config = dict(
    arch='mobilenet_v2',
    model='segmentation model',
    dataset='small renderings of single solids in any pose',
    train_examples=197500,
    image_size=32,
    crop_scale_min=1,
    horizontal_flip=False,
    num_classes=2,
    output_stride=4,
    norm='batchnorm',
    activation='relu6',
    drop_path=0.1,
    depths=[2, 2, 3, 2],
    kernel_size=5,
    stem='deep',
    expansion=4,
    widths=[32, 64, 128, 256],
    init='torch_default',
    residual_init='zero_last',
    optimizer='soap',
    beta2=0.99,
    lr=0.0029,
    beta1=0.9,
    shampoo_beta=0.99,
    eps=1e-08,
    precondition_frequency=16,
    max_precond_dim=1024,
    merge_dims=True,
    one_sided=False,
    adamw_lr_other_params=0.0015,
    grad_clip=1.0,
    steps=11400,
    batch_size=384,
    epochs=22.2,
    lr_schedule='cosine_restarts',
    final_lr_fraction=0.05,
    warmup_steps=570,
    weight_decay=0.1,
    adamw_weight_decay_other_params=0,
)
Rows from block 6, named by matrix and row number. Rows with one number belong to one channel. Each number is 500 + 50 x the weight over its row's rms, rounded and kept within 0 to 999. All counts start at 0. Numbers have three digits each. After the name is the row's rms in percent of the matrix's.
# convs0: expand pointwise conv (model.blocks.6.convs.0.weight, 512x128x1x1), inputs 0-127
# convs1: depthwise 5x5 conv (model.blocks.6.convs.1.weight, 512x1x5x5, trained with AdamW), a 5x5 kernel
# convs2: project pointwise conv (model.blocks.6.convs.2.weight, 128x512x1x1, transposed), outputs 0-127
convs0.223 097:506440515534461583522421420461501454460588427489512549486535485561525481505530546592569526457477433507531482481534432515500559478529543583582477522537581506528436492499422517450537476611521424443456545495405570450450531414427466583460437516452500481504522509468606452544532550485542569559530535407589505535439458496437487435459555500546552519480437537510567507584514455462542529471627
convs0.224 099:469512549475587585470462485481482492595552451598473523495477452551576579539491469538444481505457471507507550506522455478473528497571415524417519447427552405522636503517494536461384613482477499455542405469592498517538526459503560487469511478506596473432443488483432444587562531556407535533570537551476525533503462484495420450458487537438514596413507439545518513497410524546494476531486
convs0.225 101:422451473507436442489568365475495472556535428437448438467584432654491511420570556500483484592545509493489435451432496479570515569508479615527476585493457413483545500512520421535528501482533464472444546515512557473559488422478406465603558516435424551515582411445462435494501491502470573437486494446533472517461460551511529477561512494495497483537500550486472555533488555558476566484481
convs0.226 089:508505490514405408425471413529561501462440410493604508516496532607475542558457473557515517488499427495499548577479499469511519469470461512420469509476589443566503560557532465459409564501447499521476490551489573411449468531429424514449536457566595556558487535444495429482532534525473471446559455589562489563485567489478493465463531478571357503480546502536563499504478417462539622473521
convs0.227 112:438499498501382555467525447535598441528513555562402531595527487510453582525632494537533561481500586519550525533470577505458560455526551453453515487442443500491503535426491545485422623454496510508452449517516492539426399496517483513563575470493556543599438484487476494551530442483456488526609503488462436488581485606591492450446477484540474491429522462523467518490445452499471472388510
convs0.228 095:481440457507528557491594534480392527526446530459528456421490460533484528471538511496486505500617523447524503486521540387444460549502461579529420454447476581529575463451562454540489466508614466466397554604406485502498461413499419610445515465567453580388476531568500539438562522504538456587554489504485505487476545459513565533509508481478442518473580519578504449597514524483485467498516
convs0.229 101:548525525510420464463430473479486515538532552470440497509447514442574547448528577548520517450528558416544480502380578487604513425517475481464539478580479450568539486520438404464516496456512604488478519498561549589479469485522461450450492516469510453581520406486542492447451533491566515503536452484428496393519539375625505471517502482517591453600581460592494502480410473541466515547503
convs0.230 102:503420507552400546472492481497486526435556593446456456565549467548554557483527525482473389479506476467560468438533433471646529426539520475462534554516426517445425542586541502453445516471527506507496481510477502453421429498475426526445507430460464499490520514457493554462572470542383548485465434552580515486531395480411617583555420554520500550508520547446477587460531500533433478522498
convs0.231 091:567414413520509451442537498571526500469553556535444578473518515490497550491488533507473442554502455475557583390415379542495432495476462548538475550491530483556476426482464564567541527526519590502579531426519614422440513426476608527440465486509474485410502475515452515541501518432549566576569431508516392565577523463490525501537447498512513615502502526561534495524535480524543414445484
convs0.232 099:531486482490469502506428477523542482486514438613574557524474447498491488483483447448451446518612500524384488415548537443539543514390598565555449458527447462548482478471406492628559516473535481503571428552425444493515481434432557485517474514402581553470615503480556464472532536481479528535504422433521419488462482449457530503462550459530459568563544471473509595489542550500509518600482
convs0.233 096:439547568538446383466527552520473528480405575450462525515484456510570548465567509475444488594535506505554472508516544531542453543547433538488428495471407561466525451500537526534493478507503495548565524476501391524517493458569597370449530467548441503457474484578445588501456551442479573507525525548435452545550566393491549417527533518470412463523496455532433462418553415536559522587521
convs0.234 100:534463462529431426501477438556518392475548530510466499545452521418491563550487464519590476434491524618419569565521557455397472454573603466579495450512621454517501452498525534566441546445502489514454492525443513492411453494517556564462473452489514536471548383436460450526490453476574435483477469506530569477583473494506506471495552402476487564498545540519573413513491455473561418570522
convs0.235 102:474431567459526558519516526567491477415556608463464487465511583428533482555472442589521553506461507509474472543459398466525489558411450421510530448438474529555485452478498457505570462512497531378480522485552468529487458482394555508435515507439522456499474510566615535492468543417465554560461455454490523511472629433531638529532551604514474558503537489467514462483547588536566534526455
convs0.236 099:579509484514419425475536472547520487514471515456370509469359482491447500477519510455463550543405503582558514479617498453553481518493487489535557524611536613546508527552564471491425471572496546535549570491585540418468488477401410543548437510434461537528504556429550557499618486513524592472485462450463456523482534499487516442424582542480507542408504494529509557535539454487494524473510
convs0.237 098:450521479388518483434548503447471481566470502418453545437556518535472507542495410487540562516603387575523530493533586503477447582552502506511553481577546504439447550455532460485414430469503502485449578530474518529466453424445442635403503470513573411498460545485580484509444551395486563475458500512459489530574567425489551417528544542510494525419490537552568478486485483468561450476471
convs0.238 095:581445535429533509411495498353444520439459432545482371545423468419489551485553464491467467500382478518526496498587480499509523504564410487547460502489453541571519514517554532534557529569617544482527505491592531479550554503616476512508485536519455445483587475512521472481505526541514450557474499515543551443555618479473479475500504440430509455496523519618560466520475517497424566423433
convs0.239 097:395508514609463534542485458549522462560523478437505550562521559430541608494537590556518585533450538484455490493533457471505434458552487435502455530528547456425377483514494497515494508578438547413501552510471457520521509565452453579541534490497533453468531410569478403533395478668416459520511546474489521417538510530528470477485558525467556575561425492441507493476534530547551555481510
convs0.240 116:486571456525446402566584524548517464573488451480513455522441482496487498593522493513517462445546586545416483513482483507401479568480598441521543395475499552425503491451464481479554537522454454549484405579532608529534438501601530580430510485456506575475437566544544471560420527471546518463536552449499444513476512431511403411574418540513424503527475488491517480459505580463465408520522
convs0.241 105:546504419420479453588503469492481451446404460576415478446488480461401547475514549550436500551525411459463511491462533483537437619453491502535546568441439544581496428523450409501467534482481550476504512523605483519526549514581533466467456459520471444522569541548488466478529484566486501469566492481549475470527457459578492529531512449480445502489560459573522586586634430403419525434554
convs0.242 100:585546511427487459490532572451514491532478524512485507452396542440474512486479397511415481507530452586467493476496528536531422541570484534538511542457457486453609471542515516560461479464524456431593369465470567470492494456533502493499491516431437520585523466535428477488650460484583597519500566577534445493457453578452477494528524521538537495407495525496450488418570612510520431411473
convs0.243 097:482477520495506596472515533517487480469547552575488568384516511513556517480530509455544484485573619433495438452493532477528542582496565450500513623511445434482570511473500455570459530394471526501530490440524558517441527428537533531527568492475636497475625466553516467555446502390493547548593483448458465530521495556545480549581576468618491557423443492471498505501484408510528446491478
convs0.244 091:400524479599527429509537535528476416489452499423484515558577397536492529555533556514414406520469410565551490486506514565526501477417404551454466502490510446452556457433462531520474431586398525541512432586541442496631496584470503465493367480575530499436496474529515562481499521546475460521498494516495424506559500496454536437598523588512516468522497478517533465411493500537450479550460
convs0.245 091:532456519407456526570532539547503514373486520468465469397539460546415470545396498477413570471515466530518589514524528512445482500494490539503492562460603437503479488490414542435594569487457489609402479495588549436526500488509487469476493483544525539412548563507521486493427524513489546528500368576452441493436521452577593455548531474532474531512516526413441496455533530544516605457517
convs0.246 110:508477508449515561527468486475502472520587438565465561460587475434417458372499446468470527487445523496455494630451614543547539499477487474478519515464428463543611453476546501621480575500423470470534468534655484517471519468512499469457463500539478509584504444480487423470550568535526485538459436519490500570445559508548431496491443533460514442437375548477466516413469504463495586469525
convs0.247 094:428575480488527576527483500470495577539547478587622471540501429449517509551551578482585527455536542426505435604467424486543530537504522502484463497537528483624503461510494590551560473483508549496483532557459525541424525516437584503431467548466498537438591475510518434544595390502517449480450509458533526581497525533507561492567503463486513630410471527513447425584520414511520427509501
convs0.248 111:531537454517470507424454529465533582541660494474386504496532596514488547521454465465435519522468434419462488504552538530562474581502522531597427575420475478570548492499436556491483523466520570515450497460570469453494383561558535467567578490487491500554558417463574453466524526629402515526503436587506468502432523574519485526553480479513547452478522547526510509507546407543465475547502
convs0.249 099:479520464504532475484522449437469455514532427535516421523556483522594603522445520527551432548529591497429455518446483492556554552503482519531567548538540549512516548496457518496478562482469441478502463466543586564503426554516497542431498445508405459514565570560531517497432550501532503342452544502442527450439484549409654431481578427490495485477364447461494593515477477483470487464451
convs0.250 115:548500535563528469466397474576379473563524553513425560514459544496546524539558571538459496469481398481515473455567480466522493548571489470573519548579482584466554501498550489392476445445597534505513497552545582487486399453518448550445486511459473581468490520524495484459453434429438534470512549413387530396558424614492476552545505440527474484507476456539508524571493512512527556422551
convs0.251 100:476550431573559541505510553403517513544502530422551584490474479533480513476529562514559498597562564571470505571518431542454460522431532529549506577564523472461499562517428560470500483474538477467459639525619620517474512487418585533402440496539494471475404512512517563475466499475533517561436468536493432492560501416417444548501463515466474482446515462530574564497575420519541413508526
convs0.252 100:508507492522542594567452434538516480526478411518520514424571471496512535467511556492492557455471362528484408596499514454478542472401405582546499501448460606471505457549471527499498525414577527427516420492538386495490525452439501541487524421511538605452501521520500459415496472442537499450448456453519442468499410530458495522465495569505419430524411578522488419501460461531412483439461
convs0.253 102:529490448574494463519455416474450440581434469491565524423466441541555526509566459446480544473615627530550459471528537491452509590494441562559478498609572577539462500497517500567545521477497420536469539492480502444557530576485488564482483548546502530399507543509493412499512522434472544582530555353533493449508581452460485489427496504549414540520387496545527502603496495510522543527481
convs0.254 100:535503511576481562480501485489460425612556433572522566573449432519451483502404435436535596489537530526566482614543536529414486544465523487502446493496516533516482511433453441547485517569565462510391484488454529521582484501423629548494460526552412400550524482454522438544440558403515480457523549442527537536499505476496496484476550592505526534460497398470520517547480558475436487390526
convs0.255 122:420493615493573540585479480505516540481511428524539468525460532507585459507560497457492510478564386527430600547531504459461524555575463411474471525531496486527487458496473616471422554420530465487550492510501469618517436537516541535524455551495431406484553490510547597437434552494594586499445483423521447522547457466528437394479518427497451504490444427461528509538445435459448499489576
convs0.256 104:535493475483475471478545455544503472538532505581473562442457490548514465458535418527446513521462505454466488595515472581422522511534519458435533465482537513513548453531564531595387454490518548522528524573528468502527501425570401434518480550403513449576446448478446412511595595562478480438439522513558409506503529529491342437502494542545545500453444559483544485493471449386517517552611
convs0.257 103:493460510497506493527485553583561513452440468542512542487336540467456486508486528495460566491522466540578501530386440444500522489442476450429522463519509546500557468519540511542509473534623456492505445527466556480592531471468530484398340462381453504452459526394429417547390570451519460445476484512407431459462514480503539422496533520435469524558500511514530429490517485500483510560565
convs0.258 089:420515556423486471562513465427481557491417483434526503504488517486511513552560459578528376507458470398515537538508526566512545473549453612498583512513503450438499393443512469484429524570543532484450459452423562509468522502474506488539559595571514551441442523513473511588538526507389453476474440526546411483559498577440550532543517480542521474510608456601485547593547571418476496490481
convs0.259 099:483486556437500557516442422630414446506486572475465522491446484522478486404483477534468565478425416596501557460597490531559484448561539526553488505578384593484498450524529479647470497472410499528516510451594531508440478445488499575532510473557505613482439576491429550512546532574494461484502526587465476475595514543458479439454498523473488497520433524511433546452517531525425484501518
convs0.260 107:524468483515525532613512491534524533461542515495470425511579500538495527427493496508578578447518527478457500523475533493497564590492537514511457464486431499507563544511449631599543477634524468497522382585548498595506553510589577593589476545487550462425471509550514451483502525378597537482506385512519539515504619502434454458490502470501545580485414473534487430509517490480520503461500
convs0.261 096:526581436449529525494459512434609490465544511563491453515532483406516454551469526537480584548517497466425469506491495659449557540429483546512493554451497496507489505500467449533466536451454476446522449440455448484585579520573475501459439592484495608446570622506532448526539575582454480508542504485517499523549501554608588361471515523581426540533541465478473525455480467527493507571471
convs0.262 090:495513481489527509561522458497501499572542525539571549594419593522493478489522528504533548478492352503498439505482458529532575542448470435466538556508497447481428419435450525496415519474476488398473461449534466423552363509499489545474449477595458526423480485480506397388453462546415506543538510547439400488395493433512463577458560521432545479470479531478550491475529444507592534441500
convs0.263 091:467502455540434459542517528482529491409457437403486432477439503438505535474515526487514520517472467528600519465522443458540520465508502522450640472520474550437553469487480595539447551477474529535534458479492469457463546549429450407413475622566436531520480613441536430448511501571463563476542505553450451466483425485502574510492551436549418444458477426412475579419439567566519464549448
convs0.264 092:576471482474605508492478483542465521554412548503481466574424466558451451438495585521496452565437480456520478538544443571500526442490440481498542539504520438497455334526496517482466447443535494496397490461461573495531590435486539442399422439524439475442527377536528374485502511496540566463441539488519440547522522524484453470554405559488606474489547500505436512469586510538470491460520
convs0.265 103:506505572470586566446480489530485546444485490527520436522503526524503631476529499542544508497507503569531525419536549491462446593530448565398556521534509558430565477533550535648458493439516477528513510588540530543524530510541490475521440439550550624565572439512558457514573476432469500465463483550452453489485531520514480540543509415551559548373444444456473542471482567463419622465517
convs0.266 108:419536501508600549445603448499492489533544320472463521537524516542524583420463540541532534554444506471558491488480560536517474489419502512547455503488480489598555507487448426574597563581526487467507453508540453447568479403454513430545516595431485466356454520533481481532560438507423506458546512599531509535400444515469408489496528501530523481506546566565493487506526519534477496493472
convs0.267 109:608442492491474497554483457513520450461570486530599452480447464473530473397520455554556479458545502486505591504566478453514414462549588478517467571411487486534510544472428524519529533464547504484518454569416577473446460426542480564475456494510476447489453415487568415449500433435501630542413474449606560490573542399505432496525492511518453584467535593531508459492508482484451450589523
convs1.223 108:501484503534469441554541446478454448452514478514416586424441521450492396443
convs1.224 103:520540480462408463495424400425516498505434472545503463477488533587574535549
convs1.225 099:498518528483525509510485566537525463529630549502520406457509480498484435373
convs1.226 095:436431462442530503417501584541584438521617496506527458516468514499470454495
convs1.227 100:591449425480538549495477479505457563620447500418448530479520469458532552511
convs1.228 101:486495499445474476502403382436504571487461465525545382440501508473502492540
convs1.229 101:538501494506572462442387448543524415472580552525496514510527517543595523550
convs1.230 086:490514492509567422507480529549490662532503522581506501526507576566502519545
convs1.231 105:535549546562536490467500521543487449415451488420455496462447508391449408493
convs1.232 102:544483407445444511542588429446507554394470516494541574518515516492557505465
convs1.233 106:441444434447461418505478476431485519526523416444431469471423495431467454454
convs1.234 099:425439470517430503512531491431423513622545472463454454537456449433503467510
convs1.235 106:437422461452504525487368490446470451475555475508445457463455474423462479446
convs1.236 096:428487501410490528483542559466499431445595494452601417460485466524531520518
convs1.237 098:361410487443486504533521576455450462599488476460457513510472504459530482501
convs1.238 099:540542544503502457523464447450478554632503435498472448408482550482520430449
convs1.239 104:508493526505435528525489540506648473511540464582536390446500538531457465491
convs1.240 103:503487512511479515461459486523464481504439539487513340645483500478495451472
convs1.241 098:510533559499498559530563539558462599523460462530585554427483480586551550508
convs1.242 104:458485469541481532503427579530530482394628549501456580539520518502472496463
convs1.243 098:523544557556482453473586490531439453545480488470469427461547484471376429474
convs1.244 102:428453432542509493496453565593555565549526510528537478444459539538451490400
convs1.245 116:509466469535455481416386483489417396427466546543523463467531548512480504464
convs1.246 101:518517487489490496514496518514525514555586517493568695565526508510536492504
convs1.247 098:468426445510527538407475506520526473457446467575543393438447518498430452479
convs1.248 108:521529499498536520559435491555489614438391516530485601495523501528536571525
convs1.249 104:505474436443468449507480465463484578491420428507447610603495512534462465492
convs1.250 096:516490506510536505483514531497492488710505519548554574464482492524540505504
convs1.251 106:398431450494559443439430459600531514468479503541517435492454550495489436499
convs1.252 097:483436440467478447461515446472399522649501447472473558464484477512463480501
convs1.253 098:456504521494522504507562595520416399563567561501442501517533457424449541488
convs1.254 091:471508493500483514451487508465504473452555518501600683489492492575467517490
convs1.255 084:487502519501479509526492502468497442607482438499461650385496490510463507457
convs1.256 092:516535494480467490551560474513490527620665481523485544491560478527478504540
convs1.257 096:497504511526554506503535457539451508424591494509499671440477525547468508508
convs1.258 106:541538505504529501516540475568421423581513536499465387456550509420430479528
convs1.259 100:536483472499471506485471504524459450537502498525370492623549400488540560540
convs1.260 102:504519519477497494447543481472484455713447515518486508464490500457523507480
convs1.261 100:501537545563525458453552417522521422409483430480483541520500492601571460523
convs1.262 090:452484544505554429527533566543474447450488544408444392554530446493459531536
convs1.263 094:468461483573513435430500558521560551562502522558578482469456587544437435479
convs1.264 100:522421420400391449497584504512447561445507463520471523551499476471501506467
convs1.265 097:493475445482570552462519489540441422463595564507459415541572470456446482537
convs1.266 096:462520437496498499460449474463503492489635514506452652435512519517488507466
convs1.267 100:527553563570571485528610528525494467459466509405461405493456504541515454468
convs2.223 100:564489495511533479514613480411529514522499497473523427530499477478551438428490412546494507552540445511522577526454530350474434549473529428401591492534514412524576506523676508510514522508454512501482581369459525546499524479505525437511478498494520474536491512504605515570469540510465546437528445510574517421528539515528522538487476553508562529505439483624437547541522575570448523542455
convs2.224 087:516427469486512522476515552520550565497563488584466486477394581532414486456464423499602504526511430515501471491512465525468392550590500497417469433382465482505568497511553486461478543494513411509477438530423582472584509522500448519551448459510523458590518677562550430492503495547465487467458512554473530545458465519548555528636462510475550421481474492538478590524495488536428471462523
convs2.225 103:504528453525402423524422416498436560482399525421485461486496497454468524434495511431432531508539478431601550454582500588371439538470445466494450503533549504557433428518530517517531420507553437521563546471607525478471537486581604462523480487523426550465464551520486428468512444552502502433540392509504477502512631454534578576489513474508424505473435481431546489518482535483507470521539
convs2.226 105:482553575528534531381560524496470521479494464542554654495586517485497576462597535534503522482469459486490549501491516545575573432476491454542433597523518559531491571460523429400578543444464468440431518521449438514388528547571493501445410582433496486521476464569574467502505508476444508476530445478463479463470500513462427460552478517594516489482472640446470527447463412513511505549463
convs2.227 094:507536473554462496449455496424507532447483439406404448538535526469471435457456469574472543573519522519454456471496439465458553529470561379521510540566590512505450571525494488483399473529530496536454541474498618439530513492579536501534486539515523570460555463478613601574527464444507495447478562450500562529471530507391474401519566464491522522491500545472457495490542349502412509445595
convs2.228 103:479598578594503460558523455498558509434485517512475504501465477585455534438545464471530510533480468479645573435475530574487523501518460528457522639514457577511525593543487478539511541565435545494480458600533531465529487561431435432423543471487583497568510426517530469493486450439557509536406503474560566560584516599587469477567469554440457485477505400493516495539425471559507467489500
convs2.229 089:514544551566507557489460588547496528443495542490512476532470473567495522479513479423448421493521521415542336537487558421454547538530596509460526496517459562506470544498518547623425457521551439521484557541528508409470475449494536498380507532513539470442468537475482507522534502549579513459444463636550553445473498474552403401498547593552378471547519481475541577504473505474497491459558
convs2.230 098:390495494578402460511338333465551434477459527470500483495479566513461450480512517452446474545520441482522507526465462511477523493542571527513519473434538539541483615407480412461503378488506515484485520426514610523545451537566565479539444573501489503452521407563448470528467460502511544542501474541529522537453518492487486461433390483463519490547521588510478555432488417539460517555536
convs2.231 106:577505537561533471575523537435585560580593508533557511423531513484435540552567542438615481561450459446472504438512516503494450517431514520546461457516530507588524581498470439497397492528458476481510517467540566496411430495527575440516510493544538490479561460526506474574564529443495562480526478536464541423497423567533510606430540526492467464499458363587465543397477427562473512432480
convs2.232 097:530432542400546495416487500499517520437542514516514525456432461556423513433436541598533478444503461485576453485479530557450585528511406428431523490543462409527438475494471537572562568504508490515472444463530470500512560600498461533564481534537480486507506308435490527574546510531533504571510489406491581520517501477482451587475431520544530515420480468528438470605391512472525444526528
convs2.233 102:527415500442460489465503515470425461427433501506503543521550455535403463575514443589548494460609429523550533506531438515556494594552536592483517465483480548431493606433495542498538540568542424446477499526397575511570541480500501430433533540544530467573512446465463499592473516514537453570561580489476431431543492463539448513545529482420477567516452457540495514431518586558604499417502
convs2.234 096:496454462445567514513405450466493572437496538456480447595463612477499539457527524516504553454466557490505428449449499503549534453520529490529459436569587496504432509497580484571404464492523499535594512494633442472607468511532442467443461528535519447522492496582420418471529529493507501349521414466533464423547480531386476511496514498557519510464553503496585542479429527440556423509542
convs2.235 104:383414496449486433514519568526588469475567480635527520495490531488464552484493509565520423479422531479498472557495521504392516380504444453465524506547544494528545519486479499503476535497553409487496504504559521492573460503514592466556532601529483557537516541518504455620433593538455487541616461494552489430552485510492412486423552522431495448518493501480435438420578512538406563495566
convs2.236 097:420551527555442442534554494412372504464519464535473493467525447458495505516524538536503511546504538420493482539547564505572553548591620512429548501485438638530445473626489472484519488521520461536458566499482432533513455409487507521453466462471501578540446566487493479478601535434567564457472488460521541521581528543506506529498446567567513560464369533559492451548535415505554534423463
convs2.237 099:492523548498595475460428416517556510500561495563417610485563536516474482463489479541413510474562469458601474536578495424459433463573384514509558586494492429513479363506553512493533496427483477546513509488543576565491473514419539431393429535476546527516465561496571484459628490513562489532563494541457462482538465479541542533397509500429413487451452486496557526458521480458556496540489
convs2.238 097:513434523510539432500421447524433494566506565476464578469463525468422536550491473594507477459449506464519455588488477511569490458580451513496526478481520501437518500383400544455512420463578512418509589517446523559427505550479554501575430489505437547494572569537481416527505505518530453477485470487520513493523563443505506618564448427495434522589599449461451615512410525533454578448528
convs2.239 090:491492498514556422547464486439521509488488541453552451529556501403514571536465574541425512526496513559565452521552467556501606575461589488471345449512471547569517537507417574513436421538601453513486428515522501506554623438482496490490466483469533498490461439590495492472508423430487476452454534487549501509453469439505505508525559435418515575472573501503600406569420484453461441474445
convs2.240 106:497457485504394478498470462472403493492517614450584586459474532454572561579473506509520555469467497539397529481533533522483486473420417530503419454523543530460494493453482469530437504501553488485516462523449494539482481480538484580522507467466382496466542441490530487633427478509509443515454374515489553522463525494551544515480433521498459494622424622508435520525518414508449570409612
convs2.241 090:467553514366523593519495412510380552473487525487535549652492433536549475513449464508522469506512523520496438546460475475513526521513464559542523439600540554529487439488543478531507408407483548456607522411511474513431490524547497507391471534517512530533508458529549535545476550507482534484508466492622434449482551435413486535442517533447462417515534496431457516472509527580500533553358
convs2.242 095:478486633447475559501456537494390456462466521483483558579452427470586467603520479475552498524493484554492478490503491469543556375484555504498474484498495560518425571520431525461457498543559529625439509574517487496542473364558439546483484448454439532500561474494502581564459478524504486492542543435575472519520592421509452536446481502464534567491504571441520559545521439421412418438538
convs2.243 096:493481462557506547585525545509478565333542384516534418591504464454511362503471514504449464493477463539523610469536538527457512546498465480552540454504429523456443445492391575449539552453468565477585601466544524459580504570528489505549527451530460456541498532376493571492539536522390518500534454515503469442480466576480486466528567466420548477509481509548500488552442439506482526524468
convs2.244 090:539571506605505564523461539549494616503564501538485538531484538555434586462554384542509439495455552513417548549548501509454453521542607544579516598421435502532600564451487563478410524486535450417514512432510519485472471441468531510459481522469460531486478616484442541557543477482522502492529617539523458481549510443469419505567485527530504376585548545478451459464536507481455487532450
convs2.245 096:524457557552498512492424464497504584523457448513402512505368462494509532567543459446525546491492444517464522512500534479608460499475455545502628483509530428531549434501570464534450577567628433592463504441425539508591542543619486488475517511600518499490509506466492412517498507467588470533519502416475583475521501424507510543504507574526471485401460478470374515466469429455524509481552
convs2.246 098:528488547508502448515467515471507431546528516538511466413568529518566481467542507520466512510372425510499461577498487474481515522562529481493435478539445515551569521491557474377466503461435557501391486517451496501532589431475496394567548522501540501416408543522551501547528526423515590480499448460461536542389477459407426541500497495559568524478516423537589516364536445594521508601498
convs2.247 098:507474575560517487507514495460473420537523470474490502487556472497484508482454534559443492468602404470442547464530437427432514505447413449529451523440547478342509548522546486384538497500542528532538470576466345527481560498482484427484607493540525573476506416440525512445424470490582512555457561513411462450525505528543521479488510529484569517395498529407479426464507584479468547548448
convs2.248 101:517429452537445441479470430409563470530508483479367471503456506555561486603524500443549524448479414433387461479489504529475530541485490497417463585575506571511524576460518459542513548481435524450547522522536489444579419576527556456456537562496544444454467457524609577480438512496460568490462467564504519490474500440436427551611601428550534472418543469467507508476421462509544499523513
convs2.249 099:460497488458456491550450488479599551531496549565493435424614614548524590436414522444504454540472475390492495581532475431480522483507562469510457498521514516466537439501465463509521423455459395452518508482513386490570481524479517528553530522482548484457476539540524438518476552542662570506568465526419513527457476431501476428505498434531429552496557433493492516455384562432566442464509
convs2.250 110:463526457459542494516421439542442462548519516501453549481576513584446462506444472488533459449570459493546515560466424510515506510431477499540507504436417541502576525489450547475509542483490568485590482383547584397517502465396489475477495601498556425456546485524487415500473528469417475445531517406444467452445374425480455421565606449486435444546507477452426581481519453523432470528526
convs2.251 098:476392483534463495493422492444577414514620554523487516386484469479508486481562426530466510540520580515549495416506461520569470414515455414455484504485514526501574516482449496486496554484422433575438478430470546493458391370462450540510470501521596512437535557592515417616419485466493464526479500451499491518488431515516512480522545489472421495477543515504499425493446555539422547391462
convs2.252 118:478528506548404518508540497521402539502535518473481490507518530476477455540540443506502514430496524544489570524486493472521450439543481566572530597447489523532578446495432434560497495579561463487548519582427473484483333542570487343480366443445443503437507489576542488483549508524436463489509472486527504416511516565572535480486511578425531464520562516498550522576512605476428559426457
convs2.253 101:521511559506438429482512506489401483592573490513492435593552449500455437522504533503515509546536469565524549535487597564439461518425461495598520490483493446527556478491357484590437520513502471465479436482487429505467516493509495450516518394430399517507566500546512510535545534622486441590491546536446430461546564445646486542596491485525463559530446409475482495551513516515453529561459
convs2.254 113:537494398576516448443474561544472372566458526504525507469529413576589436489531427469514495553480551485485533472455425587566571554440476447476458474532463586548452473468610450453548544527467472495543568515593497443505534461455520441521577568516599467507482549515495517365542501482440590450512437448503478455483489496463465513487481474521523555512364407436502514486518532492470422511499
convs2.255 106:464395510546540510519446499533475518567507575461602548481431456523571482503525602479518586456510571563543547591482548520497425583501487548556515487454509495476477484493475499611446479529559517588419479564534488587421472428497511498472417551463409508515541451522459543538599526589529390473572489457541469475532512521532520502465465414496469522549522470489434546571499439472455531433635
convs2.256 102:476539464483505464430514456488511487621444394415540473506585464475478574477474546536514467574459412504493464579463479440619487472549527506503535489449451563499457449515526495496415437453454561549522513455446527480449486551583542464530348501562531524384454507460514388518511511412415550459518551506471519488375497504508437507431543470560436465535553468514520569454461511549535530450464
convs2.257 103:550430501567452576458485498507535531432466458423420490499465469501403544473510403473532529598464501472456435509491540521492473516535521474449484470570473510503518472479493484462530539417461540534585504586507418431526501505558485505476470586484618471536423513551544456412566546495523472568570478587511480383553482465440537559521474454483589515431473545432454516318507449463446485546554
convs2.258 102:412504587487484516499474536500489473555488513529552488495525552486422577545528484447519375464490483458502478441586498520514578456462518530512557564432461471494511443508532559496471464533563409528429406484527591579528360415471514545483469447478528601469478462555511550515558582499470457447580440554435467553532497513522459417448599448525487420469537586464610507543498493596449526495480
convs2.259 088:504475550489532578434451589551581586426467465531478456593571555500493525493408495484434535526484489447425506479586556549499457515397437465437499429509514585508493509495507389502539490523434478540540445465538456497503491564514570494531479562474522620467511515586479591452458525470426455451444480502511631545503539495514481454576498557475491564451486545500500407375452428533521447542531
convs2.260 118:537539523421511510522542498496466564548483541471506454412613541526446446513420511531540433420602449567493538469468481560446507614563460464528403507420401480504565543457446521546487469544536572488534414468411480502457568533552461457564469468523454442601482514431482451484492502556476519469597550510475463550448645502562506511522586524513559538484523475507483515454484598448436515518450
convs2.261 095:590580523422518524490419535527527502458602472508508515457511441500566541481346460536572497565567482505494471445510549406484471405469563506473493476414493390493480485458579513456493478462501420483433526467473530528580428409510468525533521475510509420484490487569524551550485428459484579570574441466414577541512512550419495543462488448543573430557456491494504505499458607522539544535418
convs2.262 109:420479410496425468556515489556411467496513480538466495499530491477549375465429482556530612585499486517561472444551415520401489485546508456523456556543534542534517413543508613568476531534468457515488559481542432528509536456479559427527453458472517514415536534449466574409490440599474537505443436517540490538472528563497512412602502486505529483477515627416497450540436494478494541595476
convs2.263 099:496558449522437582443477513593457513439533475535409548584518509450475550412485546418451544477453451445531410448479478470507555456404416478516455554486526481452487519512532541511496574433402489459591521524537424479557438556475508515454525398436561509509503489505539487465462460536376517535469519583454541493519565529469531472496524424565520457470538530475543450529614640491582431520509
convs2.264 092:452481487500433429486470628429542397541489559532567538471481498461578426421454493472499564542458451528537569492593456499541495538469528538480475480445470614501502541445568491560469521507496512483372511531550572428497448551489472516572612504517467525596452518517570487535471461559558544614474503437521423525540497511483518399527470574429521528573503487374497486530460519492445571505466
convs2.265 095:496508491427523469611533509488502538525507534505434545488489531513472514522489513574435509441604581494441547497494540559429481517544547523468482558549524462521536441611482449458486474601533556549564381537439474511486396517490552538483528382549536519577516485495445521541416449521575600457512456417491512426570471416537516564579475512427406441457471484532514419464534489459392462473469
convs2.266 102:525421483484487502460484379485458530506456519508439470511465486542473458460603528506461476447508512432471566449467532442538467372532478527535495428476545470516464462488515470487446522553551543482499473544465461544502534495528429405604609561524373615526592456531526477535468514532486432469508500439473457543491571418468508392526394464399437427523543518528583514562405468459451533511521
convs2.267 100:491609494431577521579439474489525552457501518483521567506524425490512479509476518511599558479584514527587516475490462573511468626514429534561510504412553412492527473523473500540516473507559522496568542466463453502486595534593509484452545580554507482493584476475604503395542544427592528501585502582553588546492489500578592514470428531504578497541485438485503434562509490523493503606545